Weights of a small multi-label image tagger.
Model: 64-pixel images, norm rmsnorm, activation squared_relu, depths [3, 3, 3].
Data: trained on drawn branching plants, 72500 training examples, 35.5 epochs.
Rows from block 4, named by matrix and row number. Each number is 128 + 32 x the weight over the matrix's rms, rounded and kept within 0 to 255. All counts start at 0.
# convs2: project pointwise conv (model.blocks.4.convs.2.weight, 96x384x1x1), inputs 154-230
convs2.31 [125 102 172 138 164 147 143 190  83 124 169 127 126 103 165 101 133  91 126 131 136 149 109 104 161 152 144 203 104 110 114 156 139 114 151 150  87 132 113 145 180 174 156 166 128 151  68 117 132 116 149 101 151 180 112 104 112 101 103 100 115 127 108 126 133  62 135 156 128 155 128  99  97 159 140 182 176]
convs2.32 [120  94 153 128 228 141  75  97  88 157 141 118 106  55 123 104 159  63 103  96 117  96 128 114  86  82 185 139 147 142 174  92 181 109  96 166 113  86  69 116 194 151 179 115 124  53 173 106  86 134 126 144 149  84 129 131 141 108 120 123  83 129  62  76 105 144 125 112 196 131 106 128  61 115 122 115 186]
convs2.33 [186 131 160 182 207  67 131  96  79  58  78 196 107 171 101 110  91 126 142  96 149 144 144 112 109 151 181 122 104 143 131 125  99 181 142 129 136 139 135  66 113 112 106 138 118  92 110 140 148 143 149  50 154 128 125 183 151 104 104  91 132  48 106  88 177 154  75 114 127 150 136 147 148 120 143  79  80]
convs2.34 [117 182 140 160 148  76 171 131 139 144 158  79 156 103 111  66  98 159 137 198  65 124 163 154  92 145 129 152 147 116 121 139 152 103 141 139  62 178 127 139 115 166  84 172 108 137  90 119 147 155 135  76 133 105 108 154 114  84 173 100 131 100 181 114 179 124 101 139 167 144 134 128  85 127  53 166 160]
convs2.35 [143 104 127 127  64 152 150 143 155  85 141 134  90 140  67 176 143 124 128 149 112  94  97 111 105 102  65 145 141 126 152 138 148 130  82 112  88 110 111  97  77 142 132 132 160 133 138 147 126 132  78 142 107 131 124 124 170  84 121 101 117 124 112 157 140 144 104 140 136  78  75  96 101 162 101 154 173]
convs2.36 [ 99 111 119 162 180 163  88  80  89 108 176 101  96 143 137 195  84 181 103 174 116 108 142 102  84 107 154 161 117 110 161 112 125 140 163  84 147 137 134 131 169 126 142  84 164 155 159 159 109 122  87  98 155 131 144 139 124 155 126 112 101 120 105 105 162  98 131 119 140  94 172 154 177 113 105  75  96]
convs2.37 [136 144 120 157 155 125 151  60 175 175 111  97  52  83 177 165 146 134 129 148 155 100 156  86 118  92 154 124 138 130 141  90  63 167 122  80 202  98 125 149 180 151 130  91 130 117 165 164  91  63 108 116 132  58  79  90  95 126 161 111 150 114 158 176 123 135 161 110  91  62 152 160 135  71 145  84 114]
convs2.38 [108 118 107 163 140 153  86 107  95 141 142 107 125 144 134  99 132 127 120  69 122 149 163 147 129 140  48 104 140 149  70 136 122 115 141 100 153  99 130 134  92 105  81  62 138 133  92  61 119 136 119 175  98 135 112 119 112  80 104 137 163  65 120 129 182 117  86 132  95 114 141 112 136 112 116 116 122]
convs2.39 [146 157 162 175 127 162  91 152 104 148 176 176 113 101 189 143 131 117  94 137  86 100 151 148 146 121 135 112 126 135 112  90 147  95  87 177 241 147 127 111 179 149 137 150 138 182  68 128 155 129 123 142 103 158 142 106 170 163 105  98 130 141 140 107  70 139 169 115 117 148  79 152 145 125 142 133 154]
convs2.40 [166 220 129 173 123 128 125 141  89 139  83 109 178  71 169 192 131 122  81 103 119 130 201  73 160  75 125 131 132  78 119 162 140  69  78 115 144 173  92 151 140 151 106  94 116 119  92  98  82 142 137 131 125  53 106  93  51  99 119 124 109  88 142 125  93 117 105 101 134  82 166  72  55  70 145 127  67]
convs2.41 [165 161 176 148  95 101 131  80  93 120 129 115 133  98 187 111  93 110 116 147  74 104 161 151 183 153 155  93 145 146 149  95  94 126 162  73 136 111 120 117 114 127 131  60 109 122 127 121 167 146 143 189 150  81 159 117 168 148 127 179 188 131 107 100 171 154 106 132  77 134  74 164 126 116  90 117 100]
convs2.42 [ 96  76  75 136  78 151 119 128 141 139 206 146 166 121  79 135 159 114 203 160 148 152  93  89 179 130 151 110  87 167 110  99 117  91 120  94 125 173 118  58 117 112  62 136 129 163 131 174  67 101 173 128 139 118  89  95 126 137 122 127 167  80 147 106 127 142 136  85 132 112 105 165 126 118 147 134  61]
convs2.43 [112 150 143  86 105 124 105 139 146  95  96 153 163 144 220  96 112 149  74 118 122  84 163 100 192  98  74 145 158 140 108 142 180  54 182 169 145 135 119 135 114 161 133 123 129 159 137 123  78  78  96  77 141 127  80 109 153 139 140 105  82  81  98 192 159  63 107 108 114 165 141 153  74  60 157 183 102]
convs2.44 [136 135 169 128 158 124  99 105 139 114 159 155 126  54 122 136 100  90 161 153 104 155 163 102 142 123  72 160  48  95  44  99 154 213 109 108 118 105  97 165  88 184  82 130 168 175 112  93  98 125  92 102 157 169  81 164  98 152 110 140 147 133  87 118 155  88 139  74 122 121 134 120 112  72 102  55  91]
convs2.45 [111 200 180  89 106 151 142  99  42 100 116 152 148 141 119  79 108 126 134 135 101 140 126 173 130 147 179  87 138 166 116 152 143 128 151  86 108 118 130  81 150  86 102  96 121 113  86 178 136  90  84 138 111 133  93  94  98 126 191 143  94 103  65  80 164 137  80 114 126 149 139 133 151 124 158 137 188]
convs2.46 [108 128 163  86 152 146 182  72 137 137 109 111 116  99 137 133  67 148  97 166 136  63 161 111 132 104 131 157 163 105  83 104 138 151 145 133 157 132 148 113 100  98 174 134 142 140 195 137 102 129  61 149 117 177 102  99 193 166 154 109 149 127 131 161 141 121 152  97  96 127  76 161 115 138 156 115 139]
convs2.47 [150 102 122  90 118 110 118 152 169 134 131  99 133  62 122 130 146  93 157 150 168 119 137 140 109  59 112 155 143 134 111 121 135 122 124 188 167 143  68 137  98  95 109 131  97 128 156 119 152 137 138 107  87 165 111  98 210 117 124 151 131 129  96 103 153 117 109 112 140 112 143 150 139 113 207 129 206]
convs2.48 [130 168 125 163 161 143  95 121 108 149 124 155 185 140 117  77  43 145  84 112 130 123 126 136 153 210  79  60 122 136 129  77 151 120 173 101 132 176 105 102  68  85 130 137 152 147 153  99 127 106 141  66 108  93  46  96 187 121  51  70 127 156 188 125 143 136  89  70 158 144 136 143 126 136 133  82 108]
convs2.49 [140 112 231 147 103 136 147 172 155 122 114 120 186 112 144 135 155 148 108 102  89 124 131 136 128  75 156 166 127 144 157 154  34   0 100 160 199 169 122  73 113 168 177 137 160  86 109 154 187 117  70 159  82  95 150 150 153 139 180 154  69 108 105  73 127 202 161 168 165 125 138  96 185 163 106 182  65]
convs2.50 [143 127 150 115 137 147 138 209  80 113 137 153 183 123  50 148 110 132 160 122  68 131  84 125  84 138 175 137 109 114  92  75 111 138 143 159 101 164 111  88 165 115 122 152 171 107 148 163 133 174 119 136 162  90 159 123  88 175 138 150 125 111 122  90 129 140 119 165 161  99 120  91 152 102 135  38 112]
convs2.51 [137 162 133 111 178  67 136 178  73  80  94 113 186 101 120 145 130 134  78  67 123  94 173  68 185 166  90 131 148 112  58 178  68 144 168 130 124 104 122  90 107  65 158 125 159  88 163 103  86 119 124 125 105  36 143  81  75 152  82  91 152  80 166  84 183  52 105 129  92 145 102 110  59  91 113  94 136]
convs2.52 [138 155 126 151  70 110  84  49 122 123 105 135 115 174 128 161 135 127 174 137 107  98 108 104 199 136 160 102 103 183 152 146  77  99 136 101 170 162 146 100 150  67 122 102 155 148 142  70 160 176 142 122 132 166 157 110 166 157 124 140 165 115 192  96 134 183 100 106 194 138 132 159 101 134 184 161 179]
convs2.53 [ 99 117 172  76 137 131 117 110  92 130 115 187  98 125  75 101 110  94 135 149 136 127 118 159  99 187 141 121  81 140 102 153 110 104 131 142 137 132 113 137  95 140 135  59 134  92  85  88 106  42 123  82 116 146 142 156 128 107  77 142 140  62 115  64 131 160  67  72 119 145  99 117 170 165  65 146  89]
convs2.54 [142 151 132  74 149 183 151 113 151 125 189 124  99 120 186  97 122 110  97 121 109 141 110 120 111  97 111 108 124 153 169 110  89 142 124 117 127  80 148 116 103 121 127 157 112 178 152 131 135 170  87 155 147 196  47 152 216 136 126  67 138  99 166 135 134 158 123  97 129 139  99 169 160 164 188 171 121]
convs2.55 [164 130  78 146 116  91 145 148  91 154 114 112 163 118 102 104 154  71 172  83 148 173 186 144  79 129 163 103  70  75 157 178 111 104 119  79 173  91 116  79 153 115 128  91 120 126 104 147 145 107 114 171 162 138 141  63 179 141 139 153 104  96 154 107 120 122 137  86 173 106 166 143 155 185 113  71 164]
convs2.56 [187 130 127 155 171 158 109 104 147 151 146 130 129  62 162  74 189 146 181 170 171 104  99 168 201 162  83 120 119 116 142  90  57 117  86  72 128 100 101 125 101 132 104 140 117 140 157 115 164 105 112  83  97 128 119 149 183 110 147 144 156 135 144  84  96 139 124 124  95 118 172  99 144  78 102 162  97]
convs2.57 [141 127 125 129 133 158 107 157 145 115 176 152  75 159 119 136 142 166 106  75 130 118 161 165  72  82 113 109 127 138 124 134 130 154 156 161 123 125 165  81 120 134 159  75 133  58 102 121 160 126 135 152 178 132 169  69 136 107 161 174 141 173 128 155 154 105 114 148 114 106 146  84 150  86  76 138 174]
convs2.58 [108 117 128 147  90  80 151 130  92  66 130  90 159 156 121 131 172 148 181 153  93 146  98 168 107 106 134 130 104 151 110 113  58  64  95 149 146 104 141 108 130 145 113 124 158 168  50 122 114 125 127 133 162 158 145  82 123 147 142  86  54 146  78 102 123 158 132  93  72 142 116 122  83 110 170  77 100]
convs2.59 [121 123 167 121 106 119 129 160  91 130 147 122 197 163 104 160 175 149 159 113 117 137 158  99 129  65 130  64 128 180 121 135 150 123 103 151 117  66  96  81 172 131 103 164 152 137  96 117 174  98 194 100 182 126 192 103 176 134 117 131 178  99  89 105 136 118 114 125 138 122 123 192  88 106 162 167 182]
convs2.60 [153  81 133  97  98 135 115 122  90 125 126  91 176 129  67 139 124 132 143 164 129 128 141 115 110 182 101 109  61  54 123 177 132  85 146  52  97 169 116 125 155 157  89 163 137 134 110  80 126  92 187 129  70 143  87 113 104 108 109 135 132 134 118  99 182 135 115 101 102 153 136 198 120 166 116  92 169]
convs2.61 [105 119 165 172 132  67 175 122 110 140  82 115 113 112 130 140  83 161 130  72 125 119 114 110 122 165 125  85 173 149 100 131 131 157 130 132 116  64 129  97 151 125 149 146 167 104 101 147 169 131  99 136 135 130 124 156 154  65 136 144  98 178 114 123 118 154 101 124  87 135 145  91 173 140 105 107 157]
convs2.62 [129  71  93  82 156 134 118 155 134 139 144 150 182 179 133 193 125 164 135 125 154  98 132 111 168  63 201 103 168 118 113 107 100 151 155 206 195 121 103 176 111 105 130 131 126 131 155 102 153 113 136 138  96  98 152 117 213 115 132 122 147 155 153 142 128 110 128 161 140  87  80 115 145  93 128 138 179]
convs2.63 [126 199 125  98 114 135  19 182 224 142 154 156 175 110 128 141 169 147 142 202 100 208  88 118 163 140  79 100 124 123 139 156 122 144  98 194  97  80 111 161 141 138 167 149 121 189 102 119 142 128  91 130 158 173 111 155 136  67 131 139  81 116 141 136  96  77 111 105  87 115 100 123 170  86 114 161  60]
convs2.64 [118 154  78 129 140 149 118 147 106 128 157 150 114 151 107 151 128 154 104 112 139  75 143 115 130 159 102  64 138 111 120 124 122 140 199 144 107 147 171 156 128 126 123 125 132  88 201 136 129 127 183 191 121 141 119 134 136 102 157 118 148 149 165 100 151 134 152 215 126  87 146 108 123 134  99 158 138]
convs2.65 [132  89 161  92 123 174 151 163 149 115 124 125  98 129  87 109 106 128 138 111 139 132 104 158 104  74 158 141 151 130 102 166 146 163 140 190 132 102 115 140 113 113 114 133 139 137 128  87 113 137 125 118 136  94 165 137 140 180 141 142 154 110  96 114 140 119 155 126 122 146  87 158  75 123 104 161 162]
convs2.66 [170 121 126  52 117 156 132 139 165 109 183  41 148 196 140 203 106 167 184 181 156 106 137  91  79  88  87 133  95 121  81 160 151  70 176 130 140 171 123 176 149 129  58 108 128 108 131 135 116 199 105 102 131 215 132 100 140 153 128  86 154 137 126 149 145  76 141 158 139 143  98 141  69 147 116  96  88]
convs2.67 [123 176 134 118 139 162 107 142  96 165 111 130 102 139 144 109 137 129 104 195 137 117  85 120 150 146  89 126 172 171 102 119 146 142 116 126 102 126 115  81 118 125 104 145 116 130 146 106 142 117 167 100 103 145  97 121 142 171 111 101  81 143 242 115 127  83 151 102 149 105 106 121 138 144 118 136 142]
convs2.68 [140  88 126 114 134 134 113 198 126  84 134 130 131  78  58 125 119 116  73 180 135 104 109  69 119 118 159 191  76  98 139  91 139 104 105 174 181 146 125 131  71 172  84 141 100  82 150  33 134 107  95 202 166 104 171  90 116  47  93  96 152  98 134 126  84 142 145 173  90  29 103 132 103 192 129 137 106]
convs2.69 [129  66 139 115  79 124 143 104 111 176 138  99 114 110 142 153 110 194 114 118 106 103 105 150 168 124  93 115 149 135 113 164  92  82 109 122 160 135 193 132  85  98 153 105 158 177 139 150 124  98 117 138 104 119 112 133 133 105 116 109 100 116 134 145 109 149  93 173  92 132 110 126 109 128  77 140 148]
convs2.70 [ 96 138 101 109 159 124 141  90 117 149 149 124 138 172 133 139 106 147 117 155 108  99 131 171  70 100 115 103 167 101  94  78 138  73 177 126 139 174 140 103 145  74 135 170 123 117 139 194 125 168 104 175 145 140 101 154  86 202 140 162 119 107 104 145 158 122 111 157 167 171 129 159 192 113 134  83 167]
convs2.71 [117 108 125  97 163  75 135 115 133 119 116 102  97 168 141 123 156  99 180 201 103  60 111  95  58 123  61  47  97 147 153 132 134  49 194 107 179 165 118  85  60 166  77  87 123 102 195 134 123  82 133 112 123 145  95 219 159  86  81 132 143 166  72 190 238 146 136 120  75  73 166  54 150 113  88  43  89]
convs2.72 [127  84 168  84  86 159 112 188  95 109 115 120 121 141 143  76  89 117 156 172 128 107  81 150 117 114 122 229  87  56 152 110 128  96 181 142 130 104 131 108 126 158 115 160 118 135 125 109  96 118 118 192 129 146 156 126 121 158 135 133 100 109  96 116 130 137 120 149 102 129  26 142 121 135 182 150 107]